python train.py --encoder_arch="vit" --model="contrastive image-text model" --dataset="small renderings of single solids in any pose" --train_examples=98750 --image_size=24 --crop_scale_min=1 --horizontal_flip=false --color_jitter=0.1 --tokenizer="word" --vocab_size=54 --loss="softmax" --embed_dim=128 --encoder_norm="rmsnorm" --encoder_norm_position="res_post" --encoder_activation="gelu" --encoder_head_dim=32 --encoder_fused_qkv=true --encoder_bias="all" --encoder_qk_norm=false --encoder_layer_scale_init=0.1 --encoder_parallel_block=false --encoder_moe="expert_choice" --encoder_num_experts=16 --encoder_moe_every=1 --encoder_expert_mlp_ratio=0.5 --encoder_experts_per_token=1 --encoder_shared_expert=false --encoder_patch_size=[2, 2] --encoder_layers=8 --encoder_width=256 --encoder_positions="learned" --encoder_pooling="mean" --text_encoder_causal=true --text_encoder_width=128 --text_encoder_layers=7 --text_encoder_norm="layernorm" --text_encoder_norm_position="pre" --text_encoder_activation="quick_gelu" --text_encoder_mlp_ratio=4 --text_encoder_head_dim=16 --text_encoder_fused_qkv=true --text_encoder_bias="all" --text_encoder_qk_norm=true --text_encoder_layer_scale_init=0.1 --text_encoder_parallel_block=false --text_encoder_dropout=0.05 --text_encoder_inner_norm=false --text_encoder_drop_path=0.1 --text_encoder_positions="sincos" --residual_init="zero_last" --optimizer="soap" --beta2=0.99 --lr=0.0013 --beta1=0.95 --shampoo_beta=0.99 --eps=1e-08 --precondition_frequency=16 --max_precond_dim=512 --one_sided=true --adamw_lr_other_params=0.00076 --grad_clip=0.5 --steps=7500 --batch_size=128 --epochs=9.7 --lr_schedule="cosine" --final_lr_fraction=0.05 --warmup_steps=150 --weight_decay=0.4 --adamw_weight_decay_other_params=0
Rows from block 4 of the image encoder of a small contrastive image-text model, named by matrix and row number. Rows with one number within an expert belong to one neuron, the router's apart. Each number is 128 + 24 x the weight over its row's rms, rounded and kept within 0 to 255. All counts start at 0.
After each expert's rows are labels from the 100 images, of 14976, where the router gives the expert most weight on average: "patch colour" is the nearest of a few named colours to the mean colour under the peak. Only what is clearly more common there than usual is listed. The data: small renderings of single solids in any pose. In brackets: how many of the 100, against the usual share in percent.
# router: router (encoder.blocks.4.mlp.router.weight, 16x256, trained with AdamW), inputs 0-127
# up: expert up (encoder.blocks.4.mlp.up, 16x128x256), inputs 0-127
# down: expert down (encoder.blocks.4.mlp.down, 16x256x128, transposed), outputs 0-127

# expert 2
router.2 [131 131 107 107 135  61 160 129 103 147  90 144 202 132 129 141 146 134 135 111 140 129 107 122 127  78 102 172 116 145 114 164 136 151 119 163 135 112 156 130 115 112 134 133 154 117 144 115 143  96 123 140  92 128 118 133 113  88  99 116  74 152 109 129 152 147 127 103 142 113 164 137 114 109  76 156 116 114  90  98 103 131 112 128 157 173 164 110 125 146 162 154  89 143 128  97 144  97 133 108 103 149 148 179 128  96 104 118 132 140 142 159 121 127 191 122 119  82 112 115 130  66 148 128 107 163 128 139]
up.0 [ 92  90 164 145 123 137 149  95 162  98 139 117 134 144  79  96 106  89 144 165 111 103 151 127 142 136 114  98 119 112 126 171 125 152 129 103 104 161 125 123 129 131 149 115 113 150 174 157 130 152 104 117 141 169 131 156 103 117 171 131 168 126 134 116 120 124 117 101 124  98 135 111 119 139 131 114 184 110 182 150 130 132 158 143 135  91 128 137 113  87 121 117 169  96 139 114 152 125 132 142 156 100 130 107 144 166 101 145 121  98 109 123  98 117 107 118 122 176 132 117 112 148 113 130 125 155 136 121]
down.0 [ 91 141 164 108 111  82 137 126 139 132 141 129 129 103 121 104 149 113 112 191 134 106 153 129 148 141 165 151 141 122 108  89 176 116 119 136 137 111 111 152 105  86 126 110 125 149 147 162 113 120 128 101 118 108 110 101 123 121 103 154 146 145  71 144 129 136  85 140 134 116 115 106 159 149 140 147 121 108 126 149 114 140 119 142 139 136 118 127 155 142 126  97 130 170 141 127 104 134 107 116 126 153 116 113 118 133 137 153  85 132 154 103 107 121 142 122 134 138 161 126 113 129 119 140 130 126 169 115]
up.1 [ 96  67 175  86 107 129 136 123 114 114 125 128 128 116 109 143 116 111 156 137 125 118 162 131 143 151 112 102 123 146 148 148 166 116  79  66 149 148 116 132  87 127 128 124 102 109  90 152 121 156 114 120 153 156  85 141  98 131 130 158 167 117 122 147 116 142  90 120 107 111 136 107 147 136 153  90 165 128 101 155 135 151 142 157  91 133 103 136 121 128 129  91 148 145 126 101 131 143 126 134 135 146 121  82 178 137 134 146 106  86  90 125 113 122  95 130 144 163 131 139 107 146 111 110 100 118 134 115]
down.1 [ 54 164 132  98 122 106 125 106 174  98  98 124 108 138  66 107 142 101 182 173 149 121 127 126  90 126 110 140 146 108  85 126 137 126  96 134  79  83 120 156 114 142 145 114  86 146 157 138 103 123 104 121 125 135 145 151 147  93 138 124 171 114 110 128 139 152  69 105 130 114 144  76 128  96 172 135 132 135 131 108 113 156 139 169 135 127 146 153 135 131 209 142 137 118 114 105 125  87 112 113 146 111 131 124 143 155 141  92 181 126 159 127 108  89 112 111 148 131 106 142 104 120 141 131 117 115  94 129]
patch colour: black (75 vs 15.7)

# expert 3
router.3 [150 150 108 148 120 140  85 114 159 144 117 159 127 155 132 127 111 179 117 140  96 110 122 171  89 106  83 162 117 112 118 158 138 142 150 148 122 130 104 122 144 145 148 105 178 149 114 133 142  96  97 151 123 119 125 133 108 168 119  80  72 111 176 134 176  92 116 175 153 117 140 140 123 138 153 125 138 157 148 112  97 132 126 133 115 139 132 140 146 114 138 149 102 125 109 134 134 109 142 126 143 132 119 167 111  80 110 122 126 155 155 169 178 163 136 109 111 114 131  90 111 111  93 184 127 127  81 145]
up.0 [ 94 143 139 131 147 129 127 111 193 127 110 129 148 176 126 129 114 119 170 182 163 130 161 126 156 132 117 111 148 135 115 122 137 130 109 127 124  88 123 136 114  82 118 145 123 128  98 168 135 115 151 138  63 163 113 148 145  72 139 148 150 127 107 123 119 137 155 130 118 107 152  90 101 123 146 144 144 150 120 100 112 123 132 159 132 128 161 147 142 126 155 138 158 138 105 157 132 137 130 126 184 115 126  97 163 132 161  78  93 117 171 107  76 132  83 128 115 155  84 158  69 121 115 127 153 170 120 143]
down.0 [107 152 125 153 119 158 102 112 132 116 115 104 127 112 104  89 124 130 142 148 114 141 144 123 154 128 130 140 131 111 123 143 120 129  79  99 105  90 143  92 196 164 115 123  88 131  90 142 124 121 155 170 115 116 135 168 168 103 121 136 130  96 142 126 152 138 115 108 143 114 121 131 122 112 136 150 107 132 136 114 132 159 158 165 132 109 113 180 120 125 122 119 152  66 111  97 140 116 130 168 146  99 120 133 118 140 156  83 137 109 128 102 118 100 126 131 179 154 158 149  89 150 136 119 115 157 112 139]
up.1 [141 132 134 119 143 160 117  78 132 142 153 119 123 144  98 142 141 159 171 172 133  94 152 156 159 138 115 140 178 164 157 131 130 121 116 144 152 104 180 110 118 109 143 124  83 114 139 148 122 131 185  89  85 113 134 140 139 167 131 131 113 136 143 136 186 132 112 130 123 129 142 182 175 124 157 115 103 135 146 182  76 151 128 139 104 149 121 191 159 166 100 143 128 136 124 112  95 146  99 161 168 133 127 120 144 105 128  88 100 160 145 128 157 146 134 112 139  73  98 118 146  92  92 163 112 120 128 130]
down.1 [142 116 111  68 153 151 119 158 117 151 167 115 132 143 157  94 109 122  78 109 145  81 147 112 120 154 152 126 132 121 145  94 162 161 132  95 108 127 134 103  90 143 120 120 109 157 139 129  81 180 137 131 166 151 104  82 132 168 105 117 151 124 128 135 122 127 105 123  96 135 121 129 154 132 150 110 141 113 138 166 117 106 118 116 110 118  98 101 174 122 132  74 145 115 132 130 123 144 103 103 129 142 101  98 112 131 115 140  97  88 139 126 115 157 118 146 147 111 137  73 141 170 143 153  96  74 198  59]
patch colour: blue (25 vs 1.7)

# expert 5
router.5 [111 154 115 158 112 133 129 147 130 108 149 141 105 135 137  80 127 119 119 161 104 148 114 115 152 151 153 111 131 104 117 137 115 130 180 168  85 137 121 165 131 148 117 157 120 142 131  95 159 146 138 110  94 108 125 113 128 108 110 119 145 114 116 110  87 124 170 124 134 116 123 110  98 138 118 127 123  96 149 122 175  97 151  58 142 123 131  99 159 119 115 137 111  92 119 149 133 113 171 158 116 111 162 134 122 128 132 126 137 125 167 135 151 148  95 127 114 153 132 140 111 147 145 114 177 172 114 117]
up.2 [152  92 133 111  93 107 105 130  62 105 163 118 136 138 146 150 121 113 115 145  78 147 119  90 125 131 153 129 108 109 180 112 128 135 152 117 121 161 174 139 123 162 183 123 114 143 147 142 117 128 111 116 152 141 109 108 170 137 118 127 100 116 129  83 133  88 109  83 117 102 133 178 140 130 107 124 113 104 166  78 134 125 132  81 120 165 118 108 132 135 137 113  86 136 138  84 102 123 111 110 104 131 127 126 104  97 101 117 128  95 150 117 143 134 163 110 157  97 131  90  78 120 177 160 114 127 133 175]
down.2 [147 108 138  92 113  87 161 173  79 102 159 164 110 125 128 157 140 123 132  71 125 135  83 126 121 123 146 127  84 153 142 126 131 131 144 138 144 157 159 115 105  93 159 136 147  77 139 144 118 109 140 148 125 132  97 124 125 121  96 112 143 125 166 147 149 103 134 129  93 122 142 174 151 118 145 126 116  94 121 116 124  88 117 110 138 190 152 104 143 144 101 124  86 172 137 117 108 134 132 163 136 165 121 131 113 132 104 146 123 138 107 164 126 145 133 132 164 114 105 130 133 115 126 118  99  93 120 118]
up.3 [156 101 107  88 137 116 152  91 120 118 105  61 181 169 161 112 132 137 146 153 131 106 139 122 103 129 108 133 138 147 142 115 151 170 119  96 146 150 165  74 113 126 101  94 116 115  83 167 103 141 103 143 108 113  99 119 130 137 146 141 106 115 115  81 134 163  97 121 139 157 136 139 134 153 157 126 129 171 155 132 130 143 116 175 133 114  99 119 132 129 111 110 136 146 134 133 142 128 122 113 120  75 114 164 126 105 135 130 115 120 137 127  90 113 156  99 140 127 162 118 117 161 156 139  93 119 114 107]
down.3 [126 150 132  91 118 100  96 137 141 147 151 106 139 145 117 191  79 121 125  99 146 155 106  77 124  79 110 134 130 139  81 128 157 133 163 120 112 134 205 145 115 110 117 124 133 155 132 122 122  95 132 138  88 135 107 151 174 130 124 127 108 135 127  88 156 123 110 106 146 121 158 129 111 117  87 134 123 117 132  95 124 166 106 145 159 158 158 150 140 163 153 117  83 154 111  89 118 105 126 135  97 142 148 167 104  99 102  96 127 116 138 175 136 128 171  77 141 106 104 109 124  92 108 167  98 146  99 146]
patch colour: black (98 vs 15.7)

# expert 8
router.8 [124 113 186 142 134 158 108 140 159 118 132 143 107  75  66 154 139 107 115 158 113 156 120  59 156 123 156 102 120 154 136 122 164 123 147 154 140 143 149  92 121 133  92 147 117 125  93 108 162 114 139 123 112 119 154 126 121 114 150 155 151 121 137 159 100  76 140 145 123 126 127  96 131 135 155 127 117 121 152 151 170 126 118  99  91 130 115 148 129 138 102 139 131 111  89 140 117 141 164 125 158 169 154 109 142 109 138 141 101  87 117 104 128 127  99 152 122 172 120 121 146 133 118 117 122 101 111 101]
up.0 [124 135 153 109 164 118 143  96 116 143 104 105 137 174 102 161 122 168 193  95 149 122 130 174 158 144  53 115 183 173 119 161 124  68 151 107 124 116 168 132 106 121 129 142 130  98 109 158  88 112 175 171  94 125 114 174 156 158 135 187 139 155 166 136 139 143 124 117 100 107 124 136 145 105 152 151 142 103 109 171 129 125 128 162 135 171 136 173 118 157 105 123 150 141 110 125  91 147 112 124 130 119 117 121 162 139 123 128 145 136 147 125 138 121 141 105 150 122 108 176 125  87 111 120 118 152 129 150]
down.0 [157 114 102 102 145  71 177 155  97 149 137 147 168 144 159 151 113 202 139  71 159 118  97 141 115  93 133 110 148 149  89 124 152 133 133 101 146 138 168 135 110  99 120 120 131 111 171 143  87 123 151 159 108 164 116 147 154 120 118 133  65 184 130 112 156 150 125 119 114 145 129 151 149 106 125 145 121 119 140 128 110 126 112 138 136 139 170 134 170 134 124 129  95 185 123 127  89 139  73 124 113  90 109 140 121 119 120 119 149 141 131 176 105 118 168  98 113  89 121 130 146 123 110 137  97 106 135 121]
up.1 [121 103 111 102 133  91 150 131 135 104 100 140 165 174 139 131 129 117 162 110 118  79 159 154  99 170 127 147 142  94 114 124 141 159 108  96 129 122 125 169 114 112 145  87 132 167 152 180 144 142 106  94 122 164  91 149 136 133 154 118  94 125 138  92 166 144  77 102 146  82 163 116 105 109  97 138 127 177 113 118  71 160 106 155 153 137 144  81 141 114 153 127 111 168 134  96 162 102 134 132 101 119 137 137 131 113 124 111 150 160 130 143 117 105 159 112 100 119 109 111 133 149 101 132 111 160 123 147]
down.1 [143 136 126 118 119  66 104 138 106 142 120 111 104  88 139 173 122 144 133 107 153 166 115 104 123  96 116 146 145 169 105 154 105 145 130 166 104 148 159 137 117 119 140 119 132  85 155  88 121 113 108 157 104 116 119 160 142  95 107 121 116 143 116 131 142 107 124 122 151 116 126 116 131 131 154 152 137 138  90  75 169 159 134 116 153 173 172 140 113 200 142 150 113 141 125 101 100 113 126 113  94 164 145 151 133 137 123 131  89 140 117 146 106 125 136 107 112 117 113 145 121 124 134  94 144 116 102 126]
patch colour: yellow (67 vs 0.9)

# expert 15
router.15 [147 147 147 144 130 129 152  71 123 144 135  68 134 139  94 162 138 115 151 137 145 145 128 166 161 141 107 123 160 118  87 163 154  60 124 129 105 105 141 144 131 109 125 127  71 128  93 144  95 108 151 126 113 121 133 167 141 123 130 172 156 117  98 141 152 168 139  82 160 118 137 135 102  89 123  95 123 102  94 121 118 125 138 148 162 115 109 146 135 128 147 106 173 144  93 108 133 124 144 112 141 146 112  79 116 152 157 115 127 154 136 119 124 128 106 117 138 176  95 133 120 100 122 144 115 173 118 159]
up.0 [ 98 123 125 102 117  94 157 169 137 101 122 168 149 130 126 130 117 128 115  84 185 132 154 162  99 137 143  91 116 127  95 162 101 112 139 106 130 113 144 161 126  81 144 135 138 147 176 138  97 122 115 124 154 151 124 130 118 111 116 106 120 155 136  74 160 149 116  81 117  99 143 149 136 129 109 133 158 118 100 123 146 112 139 141 184 151 141  77 163 139 129 131  90 172 150  95 137 113 118  77 112 113 107 135 128 142 100 137 124 139 134 122 129  85 133 147 121 129 137 130 126 148 141  95 121 178 151 126]
down.0 [ 73 166 127 116 142 126 109  93 169 143  85 147 156 126 111 122 117 101 144 149 122  95 140 139  85 137 105 175 106 148 115 154 152 153 113 143 123 145 129 111 132 130 120  84 130 137  95 125 112 122 106 138 137 167 133 150 121 122 125  99 172 140 155 125 168 163 125 184 164 136 106  95 136 143 163 150 145 164 128 115 128 130 129 184 144 136 123 122  97 106 103 132 166 131 139 126 148 127 104 154 126 114 109 114  72 141 175 139 142 134 112 159  76 106  96 186 131 166 126 103 131 124 105 113  97 133 103 129]
up.1 [102 117 139 158 148 129 122  63  94  98 139  94 159 123 124 144 136 102 120 135 103 127  90 104 108 136 162 183 115 163 163 104 117 129 143 159 105 131 105  74 112  98 111 117 106  83 109 108 161 162 127 150 118 135 134  83 152 120 123 163 133 108  99 116  97 150 142 148 150 140  81 148 120 158 142  79 157 171 146 127 123 127 100  95 102 124  93  98 112 143  82 130 164 115 155 162 128 108 115 143  97 118 117 128 116 140 139 153 123 101 135 103 124 111 123  94 138 124 161 125 107 154 139 106 149 123 117  98]
down.1 [126 134 171 102 132 133 139 123 120 149 136 157 125 134  81 116 157 141 171 141 109 128 137 119 117 144 143 117 153 151 156 133 121 113 118 122 143 136 141 124 142 136 113 127 131 156  93 144  98 127 154 138 139 139  93 130 148 183 137 120 142 125 120 115 146 144 104  78 117  85 121 116 134 132 172  86 173 155 124 140 131 110 121 136 133 173 136 146  88 135 107 147 134 135 127  94 112 111 128 151 110 171 126 150 163 140 111 172 100  76 139  95 182 144 135 118 150 163 119 157 113 125 111  72  99 124 125 115]
patch colour: black (44 vs 15.7)

# expert 13
router.13 [ 77 149 125 150 118 124 165 135 107 153 164 151 130 132 163 129 161 150  91 127 104 128 147 141  90 139 141  87  98 126  82 105 119 125 118 140 132 100 101 112 149  64 127 170 121 124 145  85 131 137 139 129 192 172 146 131 121 122 118 132 128 120 112  80 112 146 138 113 166 148 112 115 128 142 113 115 134 128 108 133 128 138 115 139 162  92 132 115 152 111 123 141  94 151 115 131 168 151 146 104 112 120 103 121 110 171 129 135  80 167 137  87 164  99 139 127 155 149 174 113  97 154 144 111 145 124 122  94]
up.2 [ 73 151 115 129 140 137  97  77 171 124 132 100 152 130 126 143  93 121 115 142 152 123 115 133 106 146 132 142 162 129  73 131 142 125 119 138 101 117 158 135 132 116  93 114 127 120  79 137 133 119 135 115 115 149 125 195 130  87 141 118 138 116 135 111 168 166 135 147 136 131 113  77 113 114 188 150 114 134 118  98 133 109 140 144 143 131 146 129 148 131 144  96 162 153 103 136 149 126 131 103 141 136 100 100 111 127 145 103 142 153 154 145  78  83 123 149 149 177 128 103 107 125 121 140 107 156 105  93]
down.2 [108 175 124 116 155 127 117 122 145 113 122  93 187 149 142 132 121 105 109 120 171 108 113 111  88 142 133 152 151 166 104 114 165 148 159 128 111 135 162 129 145  89  84 135 109 123  73 132 132  95 154 145 100 113 143 142 169 102 103 144 101 123 115 121 142 181 135 140 206 142 135 132  92 111 135 123 102 120 119 119 113  83 114 172 156 128 117 123 150 126 140 110 130 126 101 139 128 125 140 140 151 100 122 106  94 127 175 108 119 140 130 159  96 115 126 121 190 150 144  90 135 125 120 139 111 130 122 121]
up.3 [122 126 108 130 119 142 111 129 147 108 120 107 125 160 180 119 132 179 124 143 163  92 144 137 144 134 145  98 144 119 131 119 113 151 184 151 135 114 102 146 112 159 186 120 139 146 135 143 154 139 105 129 138 118 109 134 120 161  76 125 107 152 151 145 129 126 126 124  65 124 192 156 104 152 125 130  95 132 167 111 126 126 106 115 147 167 135 115  94 129 140 144 113 119 126 143 148 124  65  86  93 146 108 189 147 172 124  82 121 129 167 129 101 155 135 167  92  82 111 107 116 118 122 115 140 151 139 161]
down.3 [145 133 127  93 113 120 154 120 168 105 142 117 118  95 123  96 140 112  97 156 143  62 155 134  97 144 127 104  76 149 154 115 115 134 105 111 149 125 147 146 124 156 110 127 149  96 156 172 110 103 163 111 152 138  64  97 135 103 128  94 116 121 155 139 109 124 108 111  99 137  75 127 180 132 129 175 133 141 143 155 136 112 110 152 136 159 127 122  90  94 118  77 134 135 164 122 126 157 117 124 152 116 129 144 135 139 157 146 113 139 112 141  88 130 114 115 151  99 166 134 184 148 115 145 105  96 184  95]
patch colour: purple (84 vs 2.6)

# expert 11
router.11 [109 106 134 100 172 118 176 157 130  84  57 174 134 137 113 106 128 127 148 137 129 126 145 156 106 120 138 111 134 121 138 125 107 120  99 121 164 104 120 115 141 146  83  98 170 106  93 121 137 128 126 123 111 140 108 109  95 109 137 106 140 126 124 131 110 139 120 156 117 116 139 135 141 113 141 174 129 179 116 142 124 117 161 162 108 121 143 126  98 121 142 163 119 112 153 124 121 114  97 129 104 122 135 168 151 140 140 119 138 109 110 102 127 140 117 145  89 132 119 171 165 138 119  70 142 119 128 158]
up.2 [111 132 102  86 172  85  93 143 146 118  85 131 153 139  85  99 122 140 168 127 116 108 123 134 109  65 121 113 119 129 108 129 149 155 115  96 147 178 141 128 101 176 110  89 133 164 103 133  92 111 118 131  93 134  95 158 120 153 152 121 120 132 171 148 152 115 135 121  99  92 134 130 150 128 130 180 151 136 121 143 109 155 113 176 132  88 159 134 106  93 121 124  95 142 139 128 128 128 134 139 124 101 137 151 133  97 145 128 182 129  99 155  99 130 131 143 116 134  93 110 147 126 135 135 113 122 118 132]
down.2 [123 129 161 148 121 146 117  77 144 148 174 110 115 108 106  96 100 137 115 135 161 134 154 118 138 157 120 130 135 120 110 134 120 147 142 127 101 157 149 144 125  96 112 114  96 129 120 136 110 140 127 143 159 153 165 125 152 176 160 136 156 132  98  98 130 130 138  88 156 153 123 141 104 144 143  82 144  98 103 159 169 145 143 125 149 119 125 179 108 153 130  75 168 115 135 107 148 164 100 122 102 110 111  90 110 164  98 164 115 107 148  95 113 131  84 125 154 157 136 116 101 136 182 136 128 144 109 143]
up.3 [ 99 121  97 160 151 132  88 130 195 106  92 121 119 107 101 136 152 123 136 127 120 116 132 128 157  78 137 112 158 123 110 123 104 132 124 139 107 118  91 155 126 134 127 125 128 157  92 124 143 117 110 123 110 132 144 138 103 143 113 129 162 139  83 133 111  96 134 132 122 109 189 111 111 176 137 158 104 146  99 116 151 115 139 145 132 154 136 122  94 129 150 144 109 110 136 144 135 111 161 104  71 125 173 162 137 149 124  96 142 107 125  85 110 125 123 120  89 132 110 136 133 139 120 124 179 141  91 127]
down.3 [148 128  82 136 136 125  88 131 125 129 106 102 164 112  96  99  79 127 149 129 178 138  97 102 184  89 127 153 118 136 109 158 173  97 143 107 136 130 180 139 128 155 107 103 130 159 126 120 119  90 166 171  96 130 159 141  98 125 124 134  98 113 175 129 171 123 129 140 139 163 153 166  94 148 129 119 101 132 156 136 117 140 153 155 169 120 118 155 103 112 125 125 151 107 140 170 104 150  99 125  89  96 127 140 124 136 124  88 147 137 128 129 133 168 126 152 134 119 114 104  91 165 125 151 157 139 115 145]
patch colour: brown (62 vs 28)

# expert 10
router.10 [168 125  94 139 155 145 116 131  62 136 105 117 155 139 135 103 119 150 125  98 120 141 120 151 154 139 103 132 125 123 120 169 148  85 142 102 165 146 115 109 141 157 154  98 156 140 168 140 147 137 114 144 129 154 100 119 105 141 152 117  61 125 163 148 117 160 122 113 124 148 101 134 168 137 109  94 146 118 130 175 126 155 113 123 125 111  93 134 145 131 117 118 132 137 170 122 127 139  78 142  97 150 138 143 163 139 135 147 104 121 109 129 177 126 161 100 150  85 162 142 166 111 180 123 146 106 147  99]
up.2 [105 144 110 120 163 122  96  85 121 128 124  90 180 119  84 106  98  98 115 140 117 165 178 103  85 125 171 134 144 127 142  97 130 116 145 150 134 125 130 138 127 103  99 103 110 169 132 158 134 108 153 133 132 180 100 103 111 141 131 102 107  91 151 149 143 171 130 119 156 127 113 136 123 124 140 111  92 147 131 100 109 130 123 126 131 101 104  86 140 120 133 115 134 121 137 174 113 128 112  83  95  76 147 127 116 134 134 119 173 135 182 100  92  76 171 160 156  90 166  96 138 125 104 160 119 132 166 140]
down.2 [135  89 142 110  90  85 143 142 154 114 133 151 115 115 126 141 139 119 171 130 144 121 118 119 156 116 155 132 130 151 105 118  93 147 117 129 115  92 156 121 157  98 133 148 123 105 138 105 156 115 132 103 115  93 110 126 103 108 126 138  70 111 108 128 150 136  94 123 141 100 196 105 128  95 113 138  77 123 150 110 128 123  98 130 151 165 152 112 156 128 166 139  94 140  92  92 118  53 188 130 123 121 172 126 125 118 106 118 111 152 123 123 151 145 141 131 127 104  76 119 138 133 110 121 127 172  97 123]
up.3 [106 138 133  85 144 102  93 113 149 112  89 105 182 132 101 101 165  96 126 151 152  81 169 136 114 127 108 126 140 136 130 126 131 149 105 107 114 129 121 125 103 142 118  91 134 146 130 202 133 122 132 122 125 145 117 136  88 143 156 114 136 112  87 123 149 144  90 107 141  89 150 121 123 168 133 102 128 160 118 110 127 107 144 174 114 143 130 146 121  78 139 132 109 106 144 108 151 118 125  89 115 107 126 117 150 141 153 129 167 132 135 118  97 100 135 173 147 145 148  97 125 124 118 124 128 124 133 131]
down.3 [165  96 158 104 147 126 145 154 114 133 111 110 133 130 121 130 175 125 104 120 133 160  89 104 144 109 132 138 104 146 123 102 153 133 148 105 158 178 148 104 130 116 130 136 138 142 131  89 121 106 133 168 132 136 112  94 157 129 174 161 121 120  86 111 122 141 121 118  97 160 127 105 170 106 129 136 131  87 157 176 127 185 151 115 111 117 144 142 160 152 103 114 110 147 141 152 122 152  93 128 123  98 129 103 138  60 104 136 148 121 153 139 144 143 141  74 144 115 181 140 143 174 187 121 148  84 158  93]
patch colour: white (86 vs 4.6)